config.toml
kernel_size = 3
avg_pool_shortcut = false
residual_init = "scaled_by_depth"
eps = 1e-06
epochs = 21.6
Rows from block 11 of a small sound classifier, named by matrix and row number. Rows with one number belong to one channel. Each number is 500 + 25 x the weight over its row's rms, rounded and kept within 0 to 999. All counts start at 0. Numbers have three digits each.
After each channel's rows are labels from the 100 clips, of 14976, where the channel reaches its highest value: "responds to" is what is common among them; "peak on" is the class under the peak. Only what is clearly more common there than usual is listed. The data: songs of 200 made-up bird species, synthesised, often over outdoor noise. In brackets: how many of the 100.
# convs1: 3x3 conv (model.blocks.11.convs.1.weight, 256x256x3x3, standardized in use, each kernel summed), inputs 0-127
# convs2: expand pointwise conv (model.blocks.11.convs.2.weight, 1024x256x1x1, standardized in use, transposed), outputs 0-102

convs1.107:500487472492538511491529489472504458505498487526460479496491507475480490514500473487505491481459513507527503496522480530492527514516444493522510517500480495508502506519517513451486522487515483513528484447534507499564540539505561543514511495465533540487479517441536523531509511494505537502490503521517502504539510495524500502540483504489462505543458477514484509456506494496501530497465
convs2.107:529443494485476511504504529510531521508448500508476461550528490485464505441511513520488495509482513479501520472514566496531471481487485508511513482522566547491515515516497474529504503509525462519480489490455514503463531476463496486489476470533516518498505488505509566459495520530529511489520509521510483489481
responds to: rich in harmonics (81); first syllable: upsweep (46)
peak on: harsh note (31)

convs1.12:533444419492524511506495516487479484539516485500474528525507483490511537534494515563489530511497520526513493480486480517496511485533474541517487484475492491446522496519527450474459508493506474481504478506539477500484493506482493533476482494513504531497510488478512525481505499528491490507448496471491477506480530503505517496500460500508507498500447526517514517490517523503507485514519
convs2.12:467506510513509501496464486485514525489479499487533491526539499505501509479512477509466492506519498530472542465502545495524506501500474491485484483503532505491494525495494474445564488485529506528505478550518501481481497454506489510534518533475517529477516488461490512453491520519516535478496501475498454510523
responds to: downsweep (83); first syllable: steady whistle (53)
peak on: downsweep (78)

convs1.200:562498410500507512521509514482521479533520488498488519508508494454505530509505506536514492508464478501467477486488482515490495515504449509476481479470525508498509492539498518535440483521503463501513510490529462499508484542518482513498489528529503476472440536509480521479501502495487501502421511492463489518498443515508485533518424513511482511517435516521526468487508452493527508514503
convs2.200:524487462528489525497488461485510492488485468506507523488526488495511494499483486488520503530475508479510472508477523484542512496478493473532456423452493486473491465498511475512500500484475544513502514518512520450485478524504432467470468494467523495529483446480501513469471524479503449503506527473498473481518
responds to: rich in harmonics (83); buzz (61); first syllable: buzz (61)
peak on: buzz (61)

convs1.35:464507492483526501496507505510475510524515513538520500510492491522465501527496518520493487515491435495487485478486521489483490491485474547499523496485493483500493510494496493530489451517492501491472497542497483531510515470482505460498487504503551527465478494520513527498523520445467475479472499459491496522480463484503514482482479504470520474524490512464487505509481446486493453489526
convs2.35:491513475495493470475509494526500462514482497479453504488508493459492510508420523489466516502483524507525530527486458483489513472510488497460509468494471532487468475506510477499501480506478523511501494493498524478510500449535500512486506516510512480463500487509535466465524529454466503479513531476447529502474
responds to: arch (100); fast repeats (93); first syllable: click (75)
peak on: arch (87)

convs1.85:482481494477496450525480478496490476486491521456460501473512470508492460447519479482503529466522520519475519553491470488521526502540484468453508526514446507468508514512469489467534516534478545508523505511560554524519505520539552478514574502519478508475505533500521527523504494544534499499526512498529503496524513508513481504466497460489497491500538500507509504454461514521502479484531
convs2.85:506484492548499485501445488483512508478573508472478516487511462534530521494491496500536490516472493508535477488518440480479520492507554497571487569442502535445497513510468459474540498537587527495497506497504498501522559509473483481509514475532538451584510457464500488470517448603477509504532493488519516509495
responds to: steady whistle (95); first syllable: steady whistle (93)
peak on: steady whistle (51)

convs1.24:510512468489489496529486488470474506536503499502487483497502533497484506519483481506514473517480487487506516526457468530538494492509467455470485501508504534492474527522529541465475475484473497556517482535497467505519530446548464522525516498489471498515490549476439481488490491530539499501501511543506464502502538514520470550498503530539510498505504525557505496496531539499522495510510
convs2.24:505519517526507475512482517501502568470506500504514509485500481488491521538486529483488464482545508543492478541503540517547504517477488503518488503516507493503536487478522528551528468532486454533499484518499553495510508492503480498518455499533447560497544448475502534520542521523484513479540528537539536471505
responds to: steady whistle (65); upsweep (60)
peak on: upsweep (26)

convs1.211:476449531512527531517484511512509477513485489505506520505470493502492505515485469480494489506492501514513497507519510505473538451523472461504501491499484422513534493526493502514501483502457496458567508498475522531518525521454517494449436514491469482510525496553523516522529467482491506497527479474518531504509521531514506474528540525473526500531540513472536525515518486525497526509504
convs2.211:420468506474462506537534529479503531474474522524467486538483470491463458443502503489496496468504503450507537505525489481490495481457464481505505507533497504504476526497496480519467473508534433475491483502457445506482475519496551538530518478520499524520495501509480477508513488488517490476480440506496492509492
responds to: warble (79); pitch: high (74); first syllable: dip (47)
peak on: warble (69)

convs1.194:502498504511500505530532508525530533498523503473531494496511480510467496534481476522502511505502479487492473501453446492506457502473506542513476483499494507476491501491478494503465493502456472493518467516536508502486495520490503483485502522529464478497495490504502506454501477518510483476472486470493466510481474500503492491483466469473484465494487529502482500464492455464464489469486
convs2.194:503501486453463492468463461509514479482542497509520484507511537474473476506473491486514483505468511511487488494495503461531517500496472510450548469454491494538453476494541513472504526496495480488482532518464508480502474547514511516476472519485454508521494547435501498476465509508536499492505531490517516480457
responds to: warble (93); dip (63)
peak on: warble (82)

convs1.113:459476501506537504542485513529515497493488508496455477465533479492482528531502487516544558510521486490515507538468518497512524522508481511503497490511489489490499493516511514539500509490459504508474502510468494513506533479530518485479505515507504508491458542471493536451499534519526487512491528452491470496492497515532512529464492536506511499490500500480500521499491531538514448555517
convs2.113:521484461476498567503482472495491506489455520459498496541520561484501499471522491495474461544517484486501504479606467472482555489468485495493534465532499496484525499509498502487504500518485521482486479494523489527466477536472473511506456499509499450475473513539446473481466501509522483495451540538495499474454
responds to: high song (72); first syllable: click (44)
peak on: no call (100)

convs1.207:498491504487503507437515460501507508531491503472478487476520512512491474448503483474537515521512537550521516529508457513540513479537483464461536514520427488447476510508524499463526516551495541515493485501486480510510506480499494462494466446465529476497483472486514495453474529505478498500502524505500505502495466515525501494478511494467485483499500476472478468508482463488486461482503
convs2.207:464472462518462539501506513458536475511484474482480509545507481541462512491556479504509487510531497476469504507477528480493462504515481510496491540464535508462529485479472491501481504464491564487457451448479482490534558482502520482519521511491503514469448479519516493519515487491476463479480481477444486537526
responds to: downsweep (83); first syllable: downsweep (83); pitch: low (82)
peak on: downsweep (59)

convs1.14:490463500515521477488488521521489495543503461519474501524543476515493508511485482504525522524529472499483490482445537500472485527506482475452454501489497491451458490547456462527499484467455494530538524529430447524468492488497437501476455496501471517514494521564488507437512492489522487509488482438471442486481512483484507497461501476538545532450481490501483477529480500477502452487534
convs2.14:508497491482533499479487500497502506522493486517539526482474481491492466499485501474481518475557519501490484529489506492496511513526496478497517477470473517463545484494494495492480474483524515465504492492544505492488483476490536516521523547525505518448499514494512491487569491469466498484524466512503517539516
responds to: harsh note (79); first syllable: harsh note (68)
peak on: harsh note (33)

convs1.229:490507426513544549520483517502514481507489471498497512531505534474498524543490474481528510512490487458502485478492503503472488489483481454470476487478497462485470464518484486510480503476489478469517488481481507485460508502490485511520490497467531518499488498477477529452470535510492464516438510452498494520470502504509552497470458519504483511480464480534502531482528516481479411522533
convs2.229:482525485454534456466474480519518443496486491510498482487506515475494514450530506470521496477511466535471456490494473455519543501514488530518516468441510467490525499489512491489503525461486483481533513486523493494506505512489495501489496488526484491485524541489514496492504444518485546532494520503487521524541
responds to: high song (92)
peak on: upsweep (44); downsweep (34)

convs1.20:518485474481498482494536467500507499523503502474494474485502467504461525482523485557495501525476454514504483500479501492505488536515486553444484501503491543439424495483476472490497473504490506502500500507458476522528509472499502493511467476489450491493471542488483518470489471476514519465488524492503517494515509493485465517491488481509552475506495549521476477504520504493503463465510
convs2.20:463452482515511512534506504526472483472540477477510499515502470483504498468446514507536488501494503527506532535489472519492554487530488476478484522354484520506486465464504519509517473480488558487495507545519474500509519481494520489496518506523472490483466537524478471505519507538478499464541459457464470508500
responds to: arch (99); first syllable: arch (95)
peak on: arch (91)

convs1.126:535475485510530467493506480494485497542543516496515503511516475514482534495502528551482517510510488497446472519464485448509512516506468553459500479487515555499488502473526497523482470532494463514524499519518471512490495497495493464483459524563491482477495482530489502476487501487458477463485493507512497498497458494487460506538471491483517485492511566493514474509475451492529534506514
convs2.126:530523439489504545490476458499431503491503450486495507482514480553488507480495483486492508536516535532492527539488524501500514485502488471499505471486479492519501502468497506453541496514505520509481491549498535500524522455481488453445505517477541473521459500481505498506491524520480426517511510452523483515513
responds to: arch (100); first syllable: arch (85)
peak on: arch (100)

convs1.230:462465521475487504495424509518531513520513484505523502546506489522505532508500478530503516523527481467489515503487527515484487465469487471497467496518480427453491479554534484546489496481464503486507538502474494477479503453474482511455480478482455532470492479513496541446524462480449462494504493438480483513508523531477509487490510510496510520502507485476488507546519475509507466515547
convs2.230:458511532447510472507526539523515501529469488532530481530505536485451500432462518443468570447531498445514496510500527505522510511459510508499507497531505453501455525458417526504485516511528447479507502459490503475486499500556547522530482564515472515479513543500505510483511499534476463454499489477523519594530
responds to: high song (100); first syllable: downsweep (49)
peak on: downsweep (36)

convs1.243:466428504487479526487454521532483490511490469530476508496510489513487515522475467494540497521513504507532491503498508520497527446501506491557475490504471439491538505514474461492495525469467504465490485472510500474503471496450502500481467477491523514508510495496487514487518486480515506504520486482518488503508547512487491487496503520505498499476530541442489500518488582508507508514506
convs2.243:503522517506491508550509553499530525501497540511514522517477483522490484516506554507527533502502486482493511480522508507504538531465474525506501526496491567514531487517491481488455522487548452524517492514517485523503473507519567560533511532529499445515495500525479513481483525456513456480537462496506519541515
responds to: high song (100)
peak on: steady whistle (30)

convs1.28:519493505493520485484546502534528528539534497483510472518547469522512483504485486501544515559516492511498500525493444463521507478501453515491515502525467481460478537450513483482487503438485508555478529516476483529503480507539501506464487509481507498506464518508506522475515486505523518491521521494520482539528500538547511532487524504527526519516523557531495487510504508516528479506497
convs2.28:524527485473513492498498489508542498535492513491500461507502486515455500482483514527464519505507494492511520477565496490534538453555492490520531461497567470532480504558505464493484506462526498509490496442513481516478521511492472526461526494496572466480497487511486512501496504481568499455520513518544544506490
responds to: harsh note (86)
peak on: harsh note (77)

convs1.228:459487535462466473497459492477489483485484498504487546484490499520489538465391498525506456508508501498532452488495497487500494528472529523523500488504489515470504517527491423492514488496482519486496517521533503520502477505489490496529490489518481501500524493501512511503522483490525496527530463511520489495524510480501519440489527436507501470472512546432499493495444516506513496509502
convs2.228:488549497529464494550488478476499515524531469506449504484486516563510486515480482494512469543495500504514510494505483489493548505484519509491465524462522463488515474508458538511515539511533514519518553464494495483497494513544479496479536548529571524513500506490534473480449492509527500531516489508526484503499
responds to: steady whistle (62); first syllable: steady whistle (61)
peak on: steady whistle (36); downsweep (31)

convs1.55:472554534549546505515455516470507512479466507526497509493481502498464503498396469490485462494486490491523504483502517488497457465458516484498491509514461497505485522484529521477508504529489504523566508531545526505476490557506494546518521530497521553506528492557516519513490496502497503542524499510476481544503490560518540507487508521499479510493507496501492521507512480513508483529492
convs2.55:479498475509468516515506511502483507493498511488477479444459508544506506455498499518490457524479513487483520502511471515481480499486484483501518493508533477500544480549446468488522509507468538466489550473459519522472481517499492527488490450487473442456487490494501440506504473483499500518434478519487519487489
responds to: steady whistle (88)
peak on: steady whistle (47); upsweep (36)

convs1.30:550435486502510506497535481517508518539560513535476502510490492495511547501509500541521489494500508467447515513471488506519478499470435516499490459492481517492481493484510510476449492521467483536500473494508493531507475551505520536451467522532470541486506504505476513488497484526482503488470559491500526537485496502498498521503497514515497492553466492535509510530514449497530514486458
convs2.30:527466529480498503498460508486491525544507514452529512503440468525492497546525485515476460533517528491443476503478594521535492462487509470503481508499535503504509506494506478458544451461511534502516527501501537510496503491491492477490499481436457478484480512528485524510501511443532451486534541524522489490515
responds to: rich in harmonics (91); arch (69); first syllable: arch (65)
peak on: arch (44)

convs1.193:528544460552554473530520520498505515500510507496521478481508459473500486502459507522489486488465487473452485497499540516492466515491468522496533500487528525512526494525465514543492492513497516524576480493528485523501509532532496470467522556545490529450441501550496527487510486483458499489489504532483517548504434520499497504512495476484499522517490539467521501471470478504530504520509
convs2.193:501491483539471480481469482505480527484490497404464482498443519519486514516527497498513492482463490487482464461485520509494505504522517478505479477509481463513507495495516479448505527498456536493485484500510455489502527473497479471481485498476498469520446497481480446471493486457468486457466510514488538488490
responds to: high song (94)
peak on: upsweep (50); arch (35)

convs1.205:490505515465489504479525495523541502474492532494516541523511504513504488493546482478498503500518512507508520535507509470521491537492475504469542513532521510514501528484479498536498503414522524523516504485518534519512507499529540549490526517516506512490531479498484501458464517489497494474480533494519553517493464506491473509477497480494473489507508459501491473527498446490484454496543
convs2.205:559449469513470495496485486512484496485472503460501445516519515493480513477511506494486500486516487488501507519503489496477468489499469521514561486500509505501484499496538508466469515503497478514486491506485439539485516488432489480478520442486491469521442472489498486531473483509515526507520481467547449506482
responds to: dip (93); first syllable: arch (68)
peak on: dip (69)

convs1.171:483483483507538459568476555503502510572536481535473536527542449511493510560471492509529523523514475493530484495506513546488517489533482487559450497506507507543542475533442485509477485498506485486489474491471478467469485457487467445495483501510483486489492507452474488467506476496509483500471484491503507501483486491501541462490509483522543534455469524480514529514482485480509495494517
convs2.171:451510504490552502480512502457475544488531513529550516482493484460530481523468515473496462506528522509498523522497500500524485489533497478475464449488516534487494494485501518500482471515482495506543515511542526486508496458510455492525533517535445534500522481501561492515534475491530495516486541473485490462509
responds to: downsweep (99); first syllable: downsweep (63)
peak on: no call (98)

convs1.115:501526501510526477489524499519485512511488499500529538457504463518519487474512497490539506505528549513510524535495533511539517526526527495476564523546485531511523529526494526524529545546468558484492456498521485506503502508495523451459473484496469475497469478476506483466457485500499522479497507454523476518486487518498506492450491490504495489469503478483478483467471494486462461513525
convs2.115:482503497514541515542519565530483484497523479532478493510491514467488493479506485528470496482465493512493524461451539532481442475510500529521487527547478509496495503516494466473490492491505508473469504486504491546473517508487464487492548495501496462480506477459502495487509469513506529471525490499512491505457
responds to: upsweep (97); first syllable: buzz (38)
peak on: upsweep (97)

convs1.246:507471487403468493424503425488510487497456507488468524516501481492478502469513488508484481503498501514507503511517455488522511515494482500473545511472508502475476528509504424525473482466517515511491544519507523538540519486534490496523493495489532488521518509536533504510524527490504509541485497521502524484494513492491522468501501479525485476475499490480489473502497475488476469487535
convs2.246:490454496512470459556542496523504467483479468512532488535495533500458497485523551513501465459509478531524526489496464474518497509483498505481498514477522512501483501527538452500476508516547512515484490493499481500504519513491497523485509527535490520488497455490535513453518514543511526494556494512541506520489
responds to: rich in harmonics (78); first syllable: steady whistle (54)
peak on: downsweep (31)

convs1.180:513463480501497518542453495509523500527500455440439456484466552483483468480529450490478503460478478505509497511500508493497536488525451505471536463514483475505519522510484520473487465490529500495523526513504486519495521494522472534513513480484540535497504537504533514478512530499556471512473508472501523489487485472500498485501475491493528480514475485491471500483523450477454471477486
convs2.180:520531549524521464518471524497502492464540501514512511466512532474480526546478542507501504549492491508535550547479483505487567486456518527504456540444497516525497466496495512543527514506503480546522499514516512465495517455489507540507528501509472496514531510499509484514495469485525512500498503497497451513482
responds to: upsweep (93); first syllable: upsweep (93)
peak on: upsweep (69)

convs1.46:500527532492517523493513472544510520511514535459543488484500535532499473479517477497512492527493464475470481485453467487475468476470499477470495478492452471468483486475469503461498483444475489513498474496500490514507482515516502513477508476464448482458469494500465490479480452480489481447501514497470496493493455502507449484490482486510514463486515520509478481455519462508466459501497
convs2.46:507505531468480460484517472517510466557469467469499516523510487525469488479513451471467527484549542477532512486480550488504509515475464493510499502530528459509462495540522518493437545518460485478511519496533471531556483499491524467526532506458467509488480494480491473534493528482494480519480550503487492499477
responds to: warble (53); first syllable: click (47)
peak on: warble (45)

convs1.25:482494500492509490485488512489505487482503490470459514495525472505481491461483490499507500487484553520592508505538507552541507497529511537552540513510474527516519489532464503514540545534506535501541445500493526498494471538495496474501492493518481490510524446488493491462469482513516489493510519485501514504512527511499536477528506477473486554482507530455507507506461545489515530475510
convs2.25:484509500524472524549488523488528528482518521474466497520481494531490483462498512502544472508462425503480529475500516537480482489498520525519489523507485577515474489512503443486478492491530504516478513486465480508514513490476515530493541482500513477510494499501496472501511506477495489493500471476524487479453
responds to: high song (95); first syllable: downsweep (89)
peak on: downsweep (69)

convs1.90:478482498495492502494494439538481499496496508509495520500506476502505486466535509470522531491522527515480499534471493471535499503517496455445506509501490492483504508542478442506503519501489498500512493492538486516492491470511496438474475506507533480488496489478515510486506535508495513516518501497534499476509491509496487495474505508505510487475497466496481466493438484486480494480530
convs2.90:419522493488522504551519528475449486525538496445473487508508472512532518496512484522505523507492487500509494493493503506492490514533504531511529522534483535497497511495498459527502487500506509523509497490510496519501503551519470487503542497495487487492509445482479487512507507493500512504530488452501488470494
responds to: downsweep (58); first syllable: downsweep (58)
peak on: downsweep (52)

convs1.108:462515515445481478506467493510558504505498522495483519490526491522491504514542478453490513532512509518525487527508491508493500483532508467495488518512442498488484492497468469464488526433459501525493507494497534508453491503513483496470498487519528482498500453452516481456490511531515464492538497521494507526505472533506492480485517482482482503480536502450476497510469493489522515503483
convs2.108:496515497533506517506508515486535526531472497460467475528463500547490506473588464547492479514524524502468527489461536506510480473495519562514476524483536584501525543517502480465473496471480538467485481474515453506509513476514503504483494481462534466506461474517518490497498500503530515536508485491512490510520
responds to: downsweep (72); pitch: low (71); first syllable: downsweep (60)
peak on: downsweep (54)

convs1.88:444513507500510494469480484527470530486505491515519499504521478518509499488493522493511527516533518514509520522484495535505490448500528546440522523522494496497461527483504531477508543488468537502491447511463477476474503488507463470456482509512500489493486493447475498469470518507499492471487460442496434499526487500471491469469489461486501502460514500449459481491480486456523516529489
convs2.88:488488478508533504518497474510481483497487548538445479521500510485491499463447494514510566489511473494484487516462492543479478471527532474481536496477488472488507454512499480484468497530458519504490493550495478532511504506477502451487484535490471489552485510519513489478532474516503460505474482491540547492465
responds to: arch (80); click (65); first syllable: click (52)
peak on: arch (61)

convs1.201:484491518482490489477539507531487501518488540506518498470523470521511548499539520493517499505527493498501464517482525498517485519494497548458524493499503496505491528522507526525503470542490521482458495502524492504516522479511548453472498485529507468489483498504507490479508488501506522477505478480504488506506486461493494490480501501476520471474517501487495502493477469463495469497503
convs2.201:560494482486516498513519479475445480495504528517489509507532496480501509510527495535554509478486487475477524491487505502488491529498498508467518522516501549484523506507527492494491545509505467497505503513493496530493510502523499512496495457492495483484467515450476523486468479450481533471513508504504470479510
responds to: warble (65); first syllable: warble (45)
peak on: warble (30); upsweep (30)

convs1.186:464472490497516440447467468478523468508492473460462571490539469510510499475532510502515502504524543504560520550495498517569517531515492540485536521524473545493508503536458487517501533521501518519510499518534489523483495476511492466512485513514476488495529481483528493465499502518518478504490495440495480509488476495493492483440500484478447477462491480468471470489452491490488429487508
convs2.186:475506500517509537526487509516518542512490486476501494533514510476514550498502511519506555517510485539496527515493486519486414514522520564540495528533471493495463501477473497504504522502494536491495497502460480496507549481498507507505531507462485490541518474482493492514511444501518534501503478475482525504482
responds to: harsh note (73); first syllable: harsh note (73)
peak on: harsh note (60)

convs1.118:482532484501512523484458525490516508504487480483515560533513509493492511525450448457508468533483463502499495511483539516504506526519497466471510494500501496505514488538458476546505474471510507519517507542547514475465497536530489519542547540512560502509504527506505532507496531465505494506499506500490495546510451539514537509483486510474459509474477468501510503524529407517484474522530
convs2.118:452478443521477496469507472481514445495458466479489505486465520538494508540491502489509518474440499517526485489494479472508510454525530521532454511484473471506460514487449476498519475497470536506504514483487524495520487510488460479479496496492482457494507510508531439498476460500493507562472486469469534476478
responds to: harsh note (71); first syllable: harsh note (71)
peak on: upsweep (69); dip (25)

convs1.95:490500515463466501506504474531482505500498500499531473505502500516531507521550478461523533528533512491487508496514467515492491474489452492536489491494498466484501476489508455509495491436500487479473524489502489494507494513470514498485457532531517463485500526519507490526560497501502491494502501468491500513501473491476473476497488493488484464496483496451471491500510455485465493510473
convs2.95:504513517492505504525534521480486526503510489491503508524504523547520504506527505488489506529517545536501537511506527510505449523554505495501496512533552480517491477492466487481470552487507496510498475504518496511535542522542529504510505542490521503507485517512490517530512487462513487513576535492497454560517
responds to: high song (78); first syllable: steady whistle (67)
peak on: steady whistle (43)

convs1.3:507497492477491498502473504522517512519498513479498524466487483522445512470495442491537497528529506499477490538477519528508502532503506499445484498514498524480485524524495506535497508501464523522511523507490499501480511521512492495489505506525476479490458540513514509468503482522526499509479491416485426522482464495504479488448474492483471490452488469478485472491493460488456428512494
convs2.3:492525475502499525479478481516512448485511474485507515501527508541554534509545472506542530522483518510517503524480479462518484496570538485470497522486499523500508515495516529511488493493462514497506472504499512473489511566504486509495456534501498497537464545466481519506498541506535507510525460486484518502479
responds to: dip (84); first syllable: dip (49)
peak on: dip (37)

convs1.110:475481504504509466481505489509484521514523502506491507476509474528481503482481481505501490511513489499489492500438544492490497506498496492448474467496494494457482504505448473524493477481442495535545505511511483525481484518493481480443500514493451517485466472531488508469506464489477471483493477500484473507483467496498477487455498445474502480467518514485482460506445458483527477484488
convs2.110:478493491491515460509503483484482465482480502533515514488495485486526504486479504502515505487499490482491497533501486488504523526540477475480484540499475481528496452484500537498494509481508481504485512512502480463496482541496504495530523484465507482476453512474490481511499518454482451471515466457463507502482
responds to: warble (98); first syllable: warble (72)
peak on: warble (42)

convs1.139:486477479480530506489459524503498489512480489513474517463527455511497492481509511496493515488511490507487481525445537533477529507542457510427507503518492493469494560541524493503516502521462505518494468509482495503469514534511508487476482499508481463501517486473482506449461502503494516480503474472493441488503489462512502513495490506475466527464497473472506438494466480495510500518495
convs2.139:510480504491518500495524526522534513494514551500523459500495484472513476501471512562525486477465447493506541472476495528522520481515463501483515498465505549477467501543545435496459449482543463554519528501434499517494486491503456513461505490521537496554487479475474480460491519515552487520513506511522458459502
responds to: harsh note (53); first syllable: warble (47)
peak on: downsweep (35)

convs1.38:507449507504498471495528520520489509519542515496462495525504462516483482521472528525505530491509512515472516497478490516497502505514461521508496497493516523469498516511485451477505520431497481531504472477493485491469457524484491504453482527542522521496504475455512504506490548510491497506516497494495485443518528498517483542495519471520521525530511520523503479515472533509531525466503
convs2.38:518522526475500495459467464493501517479490485469497483471536489541508490501540505515502440492489477488506487508518457458456500518515488465499499493524559528484493513526458525511492469511506494488517498489494516498440484486492481498461497483514476470449487452486455505495496463509508496493502468508449504473501
responds to: rich in harmonics (98); arch (73); first syllable: arch (73)
peak on: arch (48)

convs1.10:499516466550548532504465464494488554483530470475534481506519529490470481460472495526523497521493514509478492483473465507483521458516514513506518472496465458507529508514469508477479506483501504496494488541528486483502516469498514492513517469462498525505494511460469505485484484519497508471471515497535487507518510517481508460507485504478488492463526547445505508504492514512498508516519
convs2.10:498551496504468498533516500504519512593511513523489507514492478530466479511495529516519519526501479525524552520504514520482539532529463545548495524481519455508497505484518510520531493455534481527525579526477499518499487482534539491535481510512531485521493497474522469518505509506487508558466529479517512485452
responds to: warble (74); first syllable: warble (74)
peak on: warble (64)

convs1.8:524460418513505523473538490493472499512518478512475486515490481475477512531484493512511505498498496497477466484461493469497483517487450474470455481476527510478465488478494446477447494405492451529503462478492472494474484531504494501479462527510520502508469482466491504503492537497509514519450513473532497494515521498519505533488463519531494478503458500537493493506502516477499465494518
convs2.8:511469505513566485427492499492462476537481487463536490515533479484498505475522481501498487501559503550446458497525589507540480486527499455485498495521501526488544519473571472508526468485520489534505530503497533507490515509492481469497491498519478504430497500478499542476535526523508484512513513518455489528516
responds to: rich in harmonics (91); buzz (83); first syllable: buzz (83)
peak on: buzz (66); steady whistle (25)

convs1.144:508453505438481490491512484520510484484457492465465518459510501515523503432508483489497507490510529554504515536504463526526531488566479521441495511513460531488476528509533533491528517526507525540515496498473481532460477542511451525476467514508497500504511488518514489479465499526517475488491495478509454494483446465508470495487509499459464492512486491506520487465516458496497513491467
convs2.144:485506547501497525536503510536543521495522528534464497518452482530493518514529491534540481535470491505499507511462489518487491522464495512495496498512464529511532522462500447506483478497458517495494442508514514514478504522502481525515507485480546474509513458515511520493460481516536499524488497482458472483498
responds to: harsh note (70); first syllable: harsh note (67)
peak on: downsweep (31)

convs1.63:476486512496505506482478501495459497500511476496461516513495504509462494480471523521509493476520521504488462499495458519479518479502473504492504476482505483500537517531505517494490496555519480524482483498556490495472465474510459485498505508559584506510518500480527509485511585510513495549502507480513483488508482517519526488502508512475454512497500498490499523481493481512515519506500
convs2.63:519533525486498580577447525499473492524471476513488481544524489514479500488556509491497479553528495545470510475464475511458484493482506509497495491512499490478582489460502512525511503517490511503514485498519535475481504519479515486484485521499507535508506450536513502528506526498521497519483506503504480528483
responds to: arch (43); click (42); first syllable: click (33)
peak on: arch (42); downsweep (28)

convs1.240:537444473492516546524490524490544505527538485502440511507519517489494519505515501521501481494482490481509464519510494509499519495512437499541498469510471497488522499489493483458480502495488472522527470512516515524530525549509535514469466499478478530498480484481510525524511481492460531474492531513508526524529501514523506513527485532485489510512468512494531523504522460514520497524504
convs2.240:515462491505488488458486486512521510494490533410537525527462496505481504507504491525508488486494507463466478506483584544551493469492484500535503480499501492499505446504518500452511502461551527512464468545531487513493531506505524511508493504464490445485472565513528491485493501480502464471525516525521498549529
responds to: rich in harmonics (99); first syllable: steady whistle (54)
peak on: dip (29)